config.yaml
train_examples: 295000
vocab_size: 14
final_lr_fraction: 0.05
warmup_steps: 170
Rows from block 7, named by matrix and row number. Rows with one number belong to one neuron. Each number is 500 + 25 x the weight over the matrix's rms, rounded and kept within 0 to 999. All counts start at 0. Numbers have three digits each.
# fc1: MLP up (model.blocks.7.mlp.fc1.weight, 1024x512), inputs 320-383
# fc2: MLP down (model.blocks.7.mlp.fc2.weight, 512x1024, transposed), outputs 320-383
fc1.771:476504472490493488523487472495465534454518468533526488464459486468533511535540518524474470500495506507491522487501477463541483481499502497503470506499496477488519500522521509521516424504495491
fc2.771:490509497551496533516496521522554500502506498479539513456437525523489519505489498474510491460569536493486489514521475526507493472510551484490507505535552521511506531479521530542502543489475454
fc1.772:497520526518487554500473499453561463500445518495465509479505539510482472511503451531468467513500478554536548489529472495474444492507489431521473475470561498514489481547504494470539484550523501
fc2.772:514519506508529466477521510495484503564474522506534499538457479500519490500517501464482447473511485514508438496508495475529506481547511522520511551486433585480511502526524503507497524479519514
fc1.773:490483523533540465546481503519487511468482508480499531523519445467493479484478501471544515535503514526507528486497530505490540516493517525501533463516518525480493504495475526545491521479482483
fc2.773:494480503537460520467527519487541498547504509484511482498501501503481516523526469501491504446534448492475493486537486517518494478463481486471464504487461487521536513487529466485534512558482519
fc1.774:546472539507538509472506493500503488503470525513512473486512536496499534527495515517496497474551458496513516465509565483477535436491472478443498527533532533479491522455522484477533527476464493
fc2.774:499562476503473497455457529525528483474506490537501498553471505479485480510520493513511551497514506497505454522512522524540497608540476521528506497485508564533478494495521526486486551479472535
fc1.775:472469515508494510485483499513460505497518494524515510497494505483495470515501512491506485529497503492517478510496497491504532510537502508504551517456514520497492498493506465470502504484469519
fc2.775:471494470497541480484488496506479496457486455545486466514508444514462496503572525465495501509484486526485473486504496484489504503494521477529484520484488535507498512541491484525474503499486489
fc1.776:485478529496453465493490515498503484470504454496513510521511536496509510507470526419482542505465495478524507446492463508506501531529485486519520489520482508519516509514494443539467528523474514
fc2.776:452507501502538498472501511503527467428502528495517490508490492496544507496535525507525481479493519473509497489530461510486501495528507505556500516532543481515498482458495562519503441475509431
fc1.777:510518505490527545520501462489536540505489489492497497489488526518515502530508504520517490483506507484510482496546481492495517480516497478521488525492492531503487451508487514477504474506465460
fc2.777:449519542512515502491457516538489506481486521492523535482492474482462468471467535495474529510475501484489519511481504490506505500467496510480473507523502511476522511481481500491559499514518524
fc1.778:528424534501503512470533471470485523473489458535496509532530521501504515444484479518480468460534476487509496503491451519501492457499500469508473439503541489491508486476485499529467514531501515
fc2.778:464513516517526460465488483490503534481453514565486563491500480547497469470514537489513513515457514477530518526556466532447505456493517459544563513501492526522532529528484499503506534487522518
fc1.779:490442487510490497475489525523503493494482488524517506515480517508464524472463534499474446514542505510520502503501511507501486516491503512514500497484505507553482534514496501483458466484506530
fc2.779:544522509499511493497543491508540535528480504513485496511481480531481499491466472506492477522508547495489466505517470463510515562495498477506543480519507489500473478487474504478513518473502485
fc1.780:500505453520459502486467501486508476481467425494504516537478519476474483482535494530543461509495493457526512514493515473448526517479526521499506489502498484537474507510479543519541500483516482
fc2.780:490446512479551506515515466507497559516480538501432514468526491474471474496467429489474456508514502505504531508515500536489476473497494508470477488526493518485537534489501516476467522517472506
fc1.781:468512509485522467509492504446514486485520516486521501468488506486501527507448499462514483500574494495504505484496484520537475442544511483500543486547479511476478490512508475534491491481510543
fc2.781:501477491470484512471506524545522516512480461522441460533489481519524500543534491501529509483482541513472472491505499494538530514516521531510490551479497483469454529474533518496496475491516469
fc1.782:490488490468518479453535496478509498449533457457499501503528482494511506475495455529472477567434479479484492491511527484505512519498535490530489508494544519503516556530482524459484495534492523
fc2.782:539541510516488549519527519536562510554479479469521515499554546545518514494518473501504546474482537552504479456547525484523523493485487463522479502466486489518470505482420493451466515500495490
fc1.783:506445492535484470477512501492493527483484506449535432473465516517521537470455526519528509548560493557519450516488519539508459550501527480481491448513481515482483552470464485473494501513464527
fc2.783:549490535520504466560504508516510483495552477520501497535553488482523462485523517527481534459557498511492549504473466517497537479524507497534551509454497517571501486544501520484555528491500505
fc1.784:484467486504456510473493497508504514522495475496485481488509528510484489490527537512496504517487487509468535515477505507504513488441479459495500507492470495541513473506547481488471501481526492
fc2.784:493548492503558486488503473519501481475518440453518524502516527453550508550534522432475483472494504507514468486525516484469499490527561531490497458530514524481494554524464489496481561488495517
fc1.785:453525501497511504546489480492515474470467500480513483504476496533509519482473509551465488525482465528485493484479500534475505469471490498497535487480517502490523522510493508498510563538464457
fc2.785:500504483506485492521520520509508494513496504526519517486436515505480511486523548469515537483458511496488517523472493559498482523495505489506505518478461455524499489502499435510428434461486486
fc1.786:539503515520495496479531524496499499493467527476502493547515485504486473537541505503548506498471511497476503480533487511500510467503484511505468509518463498457475514512490463484476488463540519
fc2.786:497496490512550471540491534476468522475508471476479552501451492483505506493479508498509453517470505521493474542504499499510503506514512497558508467495438472490461502510472480528514493509476498
fc1.787:470513487522479511516495465470494516484534484472553501495501484505488517514496501506502513514492492511550505487533489502520466500509494512489516482469506488528495558476513509532516499541505505
fc2.787:490483478505500485509500525467499458475487517552511499515492511523520501526488480537480467502473501514459516506490512492484522515529472508498514539523516511473489471489480499502477506534523545
fc1.788:518492492481518497522483518480498527518498463492525507515503513497500500490516530495507499495502505458505488525493486467523525481478516496503507525501506500497509516505498500482475498530482501
fc2.788:489481483500500502491507490506516475492518534492506482500484485489481508481490471486508485479508515516509468490510527499487499500497510514496494476494499479517493492498495511483492499513508491
fc1.789:490509484440502461466521480502480448477524510456473470530438439525518467493485532463467509450511511519544541505478520509465492476484475566474469517562467490500505514534500503482495493515555514
fc2.789:527511532480518508511504512468459489543493543505526525483520529486543514540518466488519548459528548452503460482502477496513499448518557456485519464480508533488484478466523502497515458507455471
fc1.790:475504540507515528488507507523463494485501507510536452526531491471507517498523522502465480508513480501480508516502489487512521516530512512522502485506539488478500483500506503495508508520479510
fc2.790:522454504517504498517477478446533519475522483487481522538459532528468504505483490543532476508522513509477530504453519544481494500486496468477520520438476440528508489522510485511475505514555517
fc1.791:488502507516458451506510517481501506467477497487480450521518478465497506501494505514510496503492504495494501469512487516528503516508469484482497510560544512518468487497484514502486476511499532
fc2.791:487481539521512545495495496514530520495528502512516509492486529534524438507505517509508510497475507477484508457469517488497520468491502512509490484499512476515473510525516491487490492498511507
fc1.792:502498504536509497528489514497531513475505522505548503531451466545480505473516574491469527484527563512514530537502501526517502477489454471432467453513475566527493445505408499480496504523499496
fc2.792:513505516497520548486510497498496485517522538468476537513513522482530467524523471474501489491507492466502505436533530469511514465490487480462530553498462520471524491510514489547533460531466519
fc1.793:490436480470571565478448471499472557521498534536452504517478484519509506504515490497460443470527436481497527491499460496523574441508515531492516515452445523521470532468472502491489524481474469
fc2.793:447521479512466467520482534555523488470491478537527494503527539505447477470413491524495535567462519538540527483520548493498506535488486458530464517513544481490490481553471495572468495525486512
fc1.794:478507501471494491465490471489495504502502499513509511534493499611521491488518484524463506503494510540544520476499519453519475485491527543468508517492497523460483498452503508477545530470512497
fc2.794:508517463505504513490484499465491484533459512549526512479504438478513519482536515521459520480477501506511485517532458476533541504516471496528504538506557506419524512515470521526484486522474504
fc1.795:485496510556460511495455485504484461471516479459446497516482505540514474507535505525467462459530497543533539457464466499474473430531497477493514510549512498517460495512509465522496496553538498
fc2.795:488541476510470463468501534537473461524494513544575502522501504503487488564472484452455512489459466485499509531516503499425486484461492507527480493520521512455465494539508524492525527493522467
fc1.796:478511468531511511529459497455524505461497481546469515502490447509484515490505490543509419503473540449507521503524513549528484461524508464441470460561566487506505494492507527519488514529526483
fc2.796:477540500524504492472513532460517568410544505499489517509472485511459454479492531465471458427519506561474505496525551494492481513478489490477493515502476425531499459472475536508459495500487540
fc1.797:504527504507455480481465502470481547510535503535517505453482520518489470520463527519515481445472514538490484543523463506476519471498484455487437504475522533482514495468467521503476498516507512
fc2.797:500503505493496532476477484503540479557513486475514522533498489488519509492477479538534459573535480541538507516506454523512504496494511494494506527514508483520499541518494515484534529494510525
fc1.798:486462518415471516537495512457481494493490547463476480468543505492490536460441542485468460493480498476502525479529468504506530488467503494490526495455442512501493490502507494489502483521502480
fc2.798:518490470503477492498494477500537510471511505529516494472459475502504469526522492479497519459525484494520469538501519512535493492498500549518494529536478482460487489497463481500496492492485481
fc1.799:490508476540469483530518506526503494494502497484530496502497489517519466482459500486497510515522534492505456471473525487508490552491452432502532542541496489498486537462496510487494505509505480
fc2.799:547509497493524495496517485477496511521532494515465526524456519484513549513487493454465455512501492556460511495488478486525533511536485528514450461491557490482522466499523519489480488547544508
fc1.800:523486487467496511539544506515503503524484523483485485483545493493513513484487486451488545504527534473485507486500495525496511534532515495446529488520511506562537520466506503524527554490506510
fc2.800:504502498464483537504554480498486531462458474449493517450496457561477528490478459493532475503528538473508502516490508480493514499523495514508498504474488511511515475536526488445511511478510549
fc1.801:532502514507512537506527470521488521481478497543475490544535488521501512467524513467503476493511472522490490510544521536525471494509513457481498510481514513470502500471487490494487487501512487
fc2.801:507518461500485455493483510477501493527491498499504508482489492499514511509496493551511502465514506492492489499517513475478487478481493516524506500517487477496485481460503497493486495517501474
fc1.802:503489502494491488500513496497494512514473518521503479499516511495510526479494510506527531477546510488505471478512516501500519493499475504460470487493496484505495518502502521503465500494503507
fc2.802:483481454493459494510496471510540493502513487471474502503505459479490477508462512460505502524500500491515523513469466485538505506511489494514519465504503486464503537467542487481493476493488497
fc1.803:467505516505456475514483502508503502513506521425455481474512486516520570469478477491508494523494470479500495504462460506532479496522448475487496477557506476460509498534533453469486507479492536
fc2.803:509501490561510503504499492468485497493499524523533495485465489487523489515507522467517492529456486484484555481497512482488539495479484494544531505501484488518502510485498488488514521502525498
fc1.804:470524532494480506524552526486499478494482493492522500505487488501531494543472466503531468478508538506428492537478542493497498477531499452479449535541500467490478530493513510523569472490489489
fc2.804:482464449509502520526463459504514527499578465563487478486490501474522523455520506538465524506507508520546531541522462514496501506510509476526550471511487475497501477536472542532477516526521447
fc1.805:437522473454503517497508526496498464497479516477481484456495483498515489471482521503543495513481471519486542475526494505508489534470537500463465517508548504493488502516481532504510485492488524
fc2.805:506484512523493496532492504520480470525522504469529469528481475513458506504505493520483479478490465479460492516509470511466492523470475504516515487517511544461497525493517535514518472514498514
fc1.806:492490487485500504505477487491499463477492539483525524501504458480506488502485506507528504510503473525486490487496528529485475501499473487494502474531525487506521496511516503505499488504495498
fc2.806:504487467496489521511532511462492508530544464494471515514519487490480488520498489515497482478508493479497506496493500519487523525502517508504500496502500485486503503502482493513512509527521510
fc1.807:453518512503479504511484459516453532522536505514495470502514477488501468522512501524483528556535523531486461518551471531521474519479473545498523460486506488526531575519507482514485496486504501
fc2.807:539493492502498506503518530483506488480493461511470496510497494463485531501473570516553452533467507441521543505452538495431504492489523428525471512554489550446471489461493504514539492508511527
fc1.808:481506549480495524495521493495501513477541513505501482562481542532538509475494501430504476539520488520475497546525526472519466513489479500520500510525486470508550475466496478509528528463484504
fc2.808:523497513545538479501459500476473518547517492553507462460511526523490516460504510523558474478488529533463474528499519556523546471507476464503494507500498547506462498530514524472496449480534498
fc1.809:492508477487478512513532531455498468499492489485537511508496504494476493505514499491495523456504524508521501523511538506468446496483496474495511482491519452496472506480500493492451533496469511
fc2.809:521480502487511489480537482444493504484530512444475513482502534463515514515536518493515508515498489477484541502519477535490499472481493530525472488472497485491505531470503495501492488512570489
fc1.810:478511485513537496512489516479503463545529493429506522500517495500492504496520515525501559483489542498519441524512455489473500498494501506468552467500493500495528516547445537501519522487469469
fc2.810:499449477504505539497514465474498451534500521446489484504498517497503532492484490483507464513521473475474518469482480515489514492531498527465481531472452517488513532501463519468509453492515486
fc1.811:493465504519547502527514544535502499524526481465503479505496561452530497498476559479488448456486487531525523490534426480519532501477541515501475503479502471531505511511533528479524458534487526
fc2.811:522505539488530490486510483527539526486503500518490533508444466528463470524483486532506505533506510525503502513543422521455487470468502477501462483531488496496511476490479486475478486563469526
fc1.812:504500463561522460468495533486557531515431483485484499521453572447517444516487522485547511498529448480497513481534470426495475485516521526492504503495468483531495484485493460458530527551504510
fc2.812:480510518509520530516517474501518495532499464492512519489559511543515479443504510499538554483510507496476482500474456569500451503477481542507503501491536474473469508423476530542450495524528547
fc1.813:479544480488489474478497499466460494497500527459504533535477510499548516481510530489498497540463531563541514494450517452504491478463501519443447513507478522498481527466479508472497516544543516
fc2.813:467480500514528475506525499489547521544491428501508502487509456510497532529510490529504507484521490516500503506510493529490503495522539488497487458477487505462472503486505512499539481519467449
fc1.814:492467475537508450490503523529543475494540516513530482514523481537506538512476553531532513454481548532468510514511496491464513478471524473505498490486557500477478449531500513485499504513490504
fc2.814:486522481489521517478463506469519464500543491531477495475497485464510494514512450423514494552515491497528489491488510475502485497552491543487458485552506491535493510522520521524438497480492486
fc1.815:496524520510495524525519524450515494502496476494524474500461480487496542528481518512410528561506493476473485535506518550463479509475475510481503477472478464509523496473551504524487494476517518
fc2.815:524526517493545494497506491564506499498519459510504512529533464449470527528547474474510514505484504553515491503520503522529524491478515496506472515494507499501478459548503532529523480462497465
fc1.816:494467493548461574499516489476501485501452544478506538509496462524512498510474496494510512483467492491509519460521562526492468502493492468440495496518562524476537520486511478516514472530427515
fc2.816:525471479477493460463501493499458472497528494517496510524506480471465484497508505504486480502494482457487476445527449526464487502511511552530507506487485487499510493478533501514442506506503504
fc1.817:448522452502497493512530478486514519508528492501530438504493538542504533498536537561485543488481486460536512542545529453535524521502519484469475494519501442453545514517533520473521468504514514
fc2.817:492479500516518516531460523506504511502475486490494501521485535493537500559487505490503524500513478521495471465494526550525485470501502523477481490487452519488535518530518544473485492551485505
fc1.818:504508517478529464496509494488536470492476497488489481499484484480477487465539467493495488539511458548526491499481513510515497483530495488517508489498506479509496482474490465516491532525481518
fc2.818:522437482547456521523453489498498509484494492537516534457470477512505494507519495522500513481462528485508526488499456521472532507522480510501498522519499493516440554485521574549453481518478507
fc1.819:463473504504496481537482467487526509517528538492500505479510528512479519499519521492548534509496474520478474507543505501549509470474503523509500464496510456506520511509510501440493519541512490
fc2.819:505512477513518469496470491519500531475501469503501498483530501501478513535529472451491473510516525487503504500482520506500527506515502509494494509532530496512501546506478488515475562508510457
fc1.820:527464502486494516498479491468525478457494497461468511492503496505511470496517494505508513533542501506485499518537513496484469484510470544469482493481488475462488506521500534488526482515509493
fc2.820:531502464502504506480520477529489542520484471500510510490482466446518483495494565507475471501484471509452546504488517515503531494520515532538499486509485484515492505494494475463528525530500501
fc1.821:455478464475500566496512502466487513495492488500544450480500488507540474501477478475504441482502504498502531536549489473511536567474497523536531461483502433526503510484530516499498544495464526
fc2.821:491537521508521479547486468544531474444473507501485476548489456503523507521534513497513534507504527475506514552485495479468511468504525546491489543465579490486495479516527512517493476499485545
fc1.822:510514491540453520497486499500503490486526503531467495519488500448496496540481534486492484532486498573508516511495472497526516569565452476449515495502499482501501508498449469518481482515479488
fc2.822:511486503513524466484540473435529455490489492488519524467457509499532478462485488480502498523518452437462493524501508505491535547451500506530529506454484490507474503501491463487488503480502503
fc1.823:520506471502498506533503499494520501533506531518465523498505535466528495506480512513474490460464520508526484503541456498509489462487535494483477474508492488503529498524480527504488473484502518
fc2.823:501488487500547506499529563474489475511498495464544516522474484537481486497517530538524517567498519486500519500472540466470499501450490514506506534510536488476541522459463498554522509513486509
fc1.824:511492511503511492483488516485524497534484505522529503505529494498471516495501501496511511527499446446502501519505479539482503514485479525523518507482511511494497475513524514471494495509497538
fc2.824:503479466518495483469514515475517503443504549467510502499472492517535457527530522521547495540484520518505497538503523485490524484495511516485515468532492509524522523495479476497514491467475522
fc1.825:471462512481545486514513486488517504463506477504432478480531508535502476509524472505522522474537472429507489489527492513546489512534475524495511463517524519489470507488494506518536510506480498
fc2.825:518491527476498513459472499502506496480546564455495515519526483489507467457465514506487513486500540448513480509494552491510470513466514445501525549517487485532513523484437544482515490520482482
fc1.826:459476498470530479488476530513491516460489526453510495517461484488516489492481471516543501454506470495452482487505455490491568564514478459457527430481514467538547490474491561536478518548491499
fc2.826:539483489514491527542489526504460453483531506501559510500503504519467544505479479486519515527476487517511458616527533522503500503482500464472487507517526473493490551550517471506503516418471527
fc1.827:480502496483462482498499467477481472496537496501492519483525463481489489522519471500484507513493499521516505524506491513497520520470509483496524490517490489529480502529494485501482521543513485
fc2.827:485492520470502445492530463498484452495486510477467483503471497519521517516493442497479497496460503511449511482473471535499492531519511499493509480474508520472520437489535472493497503504487476
fc1.828:483486504480505501502488513485498473514493495486510503493509500495499521491489506507499494497485496485524481498505512483513488509496532493489501492502503508499500503491515484494488504505487509
fc2.828:514510503497511510524515504520498490486508481514517484496493504495508501489502499474489497496475520506500498514520493500495490487499484505492520509489506469500494517503502504518497484511516492
fc1.829:511468503518491499418511478520554457431458436519508511521508508517509454472524474532479482529519508471500505499488496537434524528507534483537491453497506514517522471480487472510463473483539505
fc2.829:476515494473501519529525490463491498517563481502466486542509455507531510521469476490471474516522468517539474517496463472501484458538501557504500535485523517506520506546533510499474435507489494
fc1.830:509484409536483502489508485526471555524523529497540521510522550440466542494540438473469478534541538441485491492543477516509485505507488538511507483525512478449545503503473468485506526486548484
fc2.830:501508455506472512485485522537447484489513513527545462484458482503576594506520471513480460499560497539522486478473527491427497491507498501533496514485490468457514522480508519463529497479529523
fc1.831:470486543489482526463484509495504477475514510475533511512492543465475510496483536523491482524490497506504472509476514506519466517521497537478510477487487519494520487481560478547478518521492512
fc2.831:485483512488486473502505455529518500499503478522500519494493471467477496492509473491487513484480468496502524512505502494488497482512463504505489479496501540542498482528470454509475499502511465
fc1.832:514507512483497536513498495507507501521492492494473505510514496486486491513489483490494502483487532517508525538484498532509481520465482516528522480501501520506498507535513485514488484528508533
fc2.832:514491525477510490523509461492529486505487493497438465498499499501527490495494500529504457515530454529499475474519505490518507490492525485529469514495532522464512496484502486465468503491524495
fc1.833:488510452515499500524448517452508502489511497494546471485494512508493463522509519477505497534505498499493512494443519482496504546464492497480516470485520519474506509496485506498509508479534453
fc2.833:507446487519491490475499518523530487539468493516492514504512514527510517492479495514458539500498502498514460480499495512492520476543460562530518449503497506462508516504506516497484483523483507
fc1.834:459567489500529517509502529485498514478504533507456514481533446492546503471484540524511515475546490503477541539528540473466509455518482508503486487472483518472478526498449465466500513491481546
fc2.834:463587510491474509490492478389410574478479489498522522470516459480464518535506504526518521514507498481477488441488509519530477524541473500481504495483486507541566502460536473500532479478506491
fc1.835:419529515435519489528500505469499468482503463479493474473484551491444462515493527502531520475513537533500467456517539496531512499476545473497495475501509515510480469508510494496455540489510526
fc2.835:489466500559511520489500538491511473496520497515472506506501524490521532514502472493470485539508508439528516467526455463487543486494530514494499505485478465498536492517491493530507486508462565
fc1.836:482460482523530491479497495479516514523474460476526491507458487507468523494546535526497467474512494558523519526504471496490531492517537514475520514542561515549559519482496442511539506513536538
fc2.836:495473503479488524564527517553497535457527529524511501492507498454531492488543486446484444533522511422469494531474506492525520469508502503503474531466467503517489499531508506499527498470499503
fc1.837:500513507475536501500473510476526454525518532501489502439477463498506469471493503518511480469509514489521531520498472530502531530481499508502473481502478499509477493545498495481482544532493519
fc2.837:502509546516485489513585509452491568497469487488481509557497529525485509471435512523511550525506463470519517513509506521521504505526518487497520444471522520516510518468504533532520521499528505
fc1.838:488520498492494481487504518504505504508486471439507510495509524501484502486504517480457473549506471469499509564482524486467525486533536502520529473520510499469499518536477554469540488554470544
fc2.838:477454529492483473475498501480501450480516502497510528470460471440533504509550434490512532529532506507453461472549525543499506489481495481513513526487494487563509458443521437494452547498504461
fc1.839:505478477476486448500552495522469533506497459544499509475449530459517502504471512518493499483507520489483511558519481519519514518464497470513496522490543510510505488521535493472551523513461468
fc2.839:452488511504537494474431494484455524491493513498499485511529479522527472500528490538481491482481506448475468494488465500466485458499508520483497458513536493481521507545525486495505447526478483
fc1.840:456492505488481505475509504501498497523476523545486464507505477474551496492530527510468507435516492522489485547557535442556486555438504526502568543495493475531494504459510434527510520478487467
fc2.840:495529552499464469459447548526487454470503466530498552567459510528472484477517515459520495516530501535511494468531504527509453487526479518481517553528509498506500501519532479512518570518537531
fc1.841:475506504504466500501487467480537514474476480515487509498505454489485485502485471509529496503499502501535473529496508478495462497553512476518483492502535508469497480521478510478484501488507502
fc2.841:521511522483515515510512522518469498517504470523533494458466488449488515501530519472499523493510510499491479488502498509514500489526540502510472491494481460552495534512528495500493469520498460
fc1.842:494503501522500514467507533470535510491545566530474508496496488491519530490523524539519498512467448507516500479467523490509559544499507527512518513434498504526490550561485526487477526515462506
fc2.842:541520491501528475520501520498501499556473517519520500511492508520573527513470532539523501529539498501529483457473469502492494487503511507518486504552421485478496447465503489481485466500450498
fc1.843:527487527466538519444506522516465534502564483538507579521450482470548506498481527540554532486497522460495526513588528539541479494479478494485488501473488488514526516509511464503479494506523487
fc2.843:453466460507450499543522522530487477528476528531517465471514487543520517496478498488480458492519462549524455503510503525524484476466539483442520507491437535477477493486430528529490530518498492
fc1.844:514523527472536498489493476487503537526481514508489440486506502551522518527533553482505469495505476450482530480447507482534495506513476515488519488525489475479482493534484496516474462507493477
fc2.844:487506503504530472518508480485486528482512527492502492470475552467503479521510510506506526513509530548545476526501527517472496489490533480507468539457456483517477514483562479479519511534531469
fc1.845:510476476495505526521492488484452487499494496470493461483527523501494496502502494473522484500460511531492501537512504497487510502484505512495508489479505503510509487495492530518523500499464497
fc2.845:467452490525486522496484567498436502499511501517499496458491455512545510525517507499513488486508486491494510532462540497480519483485523501501476529512490490481527499498491471536479513513525518
fc1.846:506538481514539534529516535540501511494484570524494509501501513479510463532516509506496514471500492451449507487509536463504486498494458458523521473502482511491488500505459489498515514521483502
fc2.846:521496515486465420531532498471504460510508507492471439477509501505478480530501488483436519488525509534502489479492495500485486542486481513491560457509457503478480461451484494520501514519517507
fc1.847:533510522510507509510515492472476524502505471488456481476516514484506460517497503496532494505532513491506489490506515514470488516496531499493524518518537523492489519532507512506493494496490506
fc2.847:489476488510471459505516493533481519458461499548512516478519499498492476463550533514476517476481503495482505506505478504509491524458534504506514499487510482525501452481479507504493529469467504
fc1.848:503485506491464520519487500506511520502529505524519505485498512525476490477509480531495535501494484484505507494505475501496503487486503483533511527505493481560518514517519495481474534462450478
fc2.848:518493507490462480499494489512516490477486510501477510526501510515503485510477519477477501495490492526464495474469510522504464500484491500502512517497433515470514478489508479482544489490505514
fc1.849:525478510509498500533476507523495517513491483487460491484507508506480456513509501514504474507481512536485493520481492490493534499507519495502485510511507508502495494480490529521513507516511499
fc2.849:529473556506489477481487490479460462475494489500528513499498510510478542522473487504517479476500499498526473528506501518499505488524508537526512502492466507496509521515518502496532466514491534
fc1.850:501518540518503482510508492475498512484471506532525482520536449493491513511485500524512511519506511498507517476501502451517488507460511488522503499505504520497539490523462512528492479513515513
fc2.850:520486483498507512503465505509546490513487475476495517465537460526506514509499499464470471463505514501484498522479495489543513511534518513511508483501501497515506504492492503488514499488514522
fc1.851:511540505513529499484538510499491508494471513505480506490439523502471473488492516483496490507476512510472449473518556488508467480460474478503455524514529523467486503484543452498470485493522479
fc2.851:483477519467540479451540514550524503507490521520539479506473485487477508520497503573500504532500528501513471476520457541502518503515499513523518513471516511469534497508485515503502503490485552
fc1.852:497501494478477513495527525506540543529536514486520465533490458525548549514470498502469510551554440438507488524518483490483484516496479522504548513464530483477475491506579551529509505466452494
fc2.852:522466550468499486527517464515495456515491477478501531501499533509466495514513530492484504461447513515536491489500535524548520476497496503491472552508504461508521506523503425464472442522528538
fc1.853:521422498444532493504502488516480485468462479513498529524485514492493502503482491498485483488520505506516520487534445518453462513504543496494510522551481504510512510508495454484528537456513508
fc2.853:497518481510501509510556521504485504511491467493469519521460433468459477521453504527500500534535478491461504497490530484517464472474491527532503509501510502502489467484486554476489531553511487
fc1.854:524523490498527489502448494516480491497544501548458472533513486470497506510497486507504491481500504521535440512493472514486501486503540536505528522503501501492576517498512512469469528493506494
fc2.854:462474530500480501505520539482520458552489486492535451511444518466486488471501512534478530520551486518526495544499490501523499476473469494489480498509508547497500484534481495507526506476499465
fc1.855:493495444472517465465501501478516520498484485510516552543497483509528553524470463504489551515489529506489445540478516492497511505497514463477510478496515499495431516541483531517498494511534534
fc2.855:522493511498509496460460481478477503529482493516469462530512518488520511506516474526478518542512535510463491522522521522535456521519489537561495500503496475519488462518522489469462494521499527
fc1.856:470482485511495529509527479538539493490490505480524489465493537499513502501459512528541533450468472477503492498544455521521487493457485486472474559508473513474523518497490484474507534513500516
fc2.856:510488516516521444512459543482435545481509495464456516498491461513523530510467499515523468479471508539475514472479529554498523515517482480518507455472492514522527518503462460481502549546501502
fc1.857:494476521486493478478497503511522489490498523514511522522487475482511504506513517490518493532541506482481512516453518521493532503496486521490457518503458461504497531478478533521500554518486506
fc2.857:503534490509493522520505487456481481516499503499486506526506494516491512479491490493514501497491517522490470505524504496508505501513496495472504479510478524491479509486498468500502499526485493
fc1.858:510509502479495542499473514475479494477498490492516524506518518520509520499511527480491529521527492521486486533526495493500514519520503533486511468497515516514533472528525508511508475471507491
fc2.858:555496517481522506530527484500516460512502545515509521490479474542517488492509489501523478487506491520516480456471455511509491459499509523497526508472485482498522477541529498456499490490484492
fc1.859:531478527527556511490481501542532446472536541498475521509531498505508501485514468492422453550513512543456492482453502507504507479529515516491543543511489502494520499497516520468533485485507452
fc2.859:477503494482518496535485514489477508518490469510509533511501536505497509516482500515494498465456489452546471528502537499496490516508494514472449497468485495437490471490510484480498508507453550
fc1.860:468487502503504483511485480499521515513469507507491526501499526476492507518477499512515479513495475487522525527507493475523504515461488493519467488487506482518521515484520485462477460532521508
fc2.860:495509506507535514502479465498491473493495487499521478503539480515487501516502505489495499492494525481455470501477506516455502471468493521492469478531500502501505517514464546492500498498523495
fc1.861:533532514523541554491465472525490471516556505521548446543520509500477510482514520521472493494526452471499527553532500493537485520494465483517489498505447484515467527498518490483473454511513501
fc2.861:504521501479489476532504525511489529513444523488516538442501532505509470528494510505502538494463505499504497467520564470530485520537552545546507517476502498472516481533468501519493493521505511
fc1.862:498534479534496509496538504481434527461490476505523524486457480434448464504525546545573523440492483495541458491498528548504467512489500505435529489481486498560533551526510542499567495432525498
fc2.862:512521483510481510496517482513481524499425527517532501488552482478470531481437555536444523521543511529522518549505477491513518511511460506498508471588517488505483487498483520543502527501541494
fc1.863:485531518474509552527511526462514445534462548512492534508508487516475526494534497496473479499520484502503523448474465444502548481471473528494501486495476478505498505486484501456556472521497512
fc2.863:557474521450489506457531508496471511509504450494508527486492453481527478542504493510530458499473478501486514518502480485466472475483481502489503549505504515528532511510446476473515486463478529
fc1.864:501497451503497530492461501480513444475461479487530533518453520511530436485483479487479528512486470498505509452525475466519471502516495490537522542535507459464479470487545509496519461510552484
fc2.864:495512543544505467483515538525505490530514513493454551532470516505508553473495524562520477501524492525490489485507529483503520526491492540484478523488485538426480465443520526459502509519510448
fc1.865:523448522472528504533505498546511509524490478471514507513524482497479495511470448530499524469503471487484489533477457503511490473457521510493502513548552515473501546507531523487511487515502508
fc2.865:522468441528511497488500526486456472479493502483514500517526515516479528505497529503503509530485508514493547456506495478517452519498490479453499506495474480517505510509488478523493482464499506
fc1.866:529502515474520529490498485506507477528495508548523513542516467485501523528492472486485524524539539516501479528515572485509520518506449531490473496528499508468487509450507497508551478473518499
fc2.866:568504506498490516519497502553478504507482509484519495521486525504520474496551484482512488519486520513516509486464519512490518518525530490507512531537525547516495510515511507503507515547494493
fc1.867:473494457486476497532477497503518503529493473530459530481491504454511509481514483497498486493457496481524513496513493495511549508566497506508539489504471512489513467527518553510491483493509526
fc2.867:485441539523521462498534511509467461498491470501548461496532552518473509506496520509514488471507551475484476507453482509529500513538502491505501491519528514505510517502507476452474453517495520
fc1.868:539460524471495527505485541495463543466540511495489484542463435505533467537486522503518480456536450499482463506484514510521499485519498449469520480514502513458471540514506443522529476519450460
fc2.868:488484491472499469519487484516528502524499537530481489562492480503537521514523479480487513500506494476503493466486527488458495541479501509490490474471501515524490511528531494513512474533528467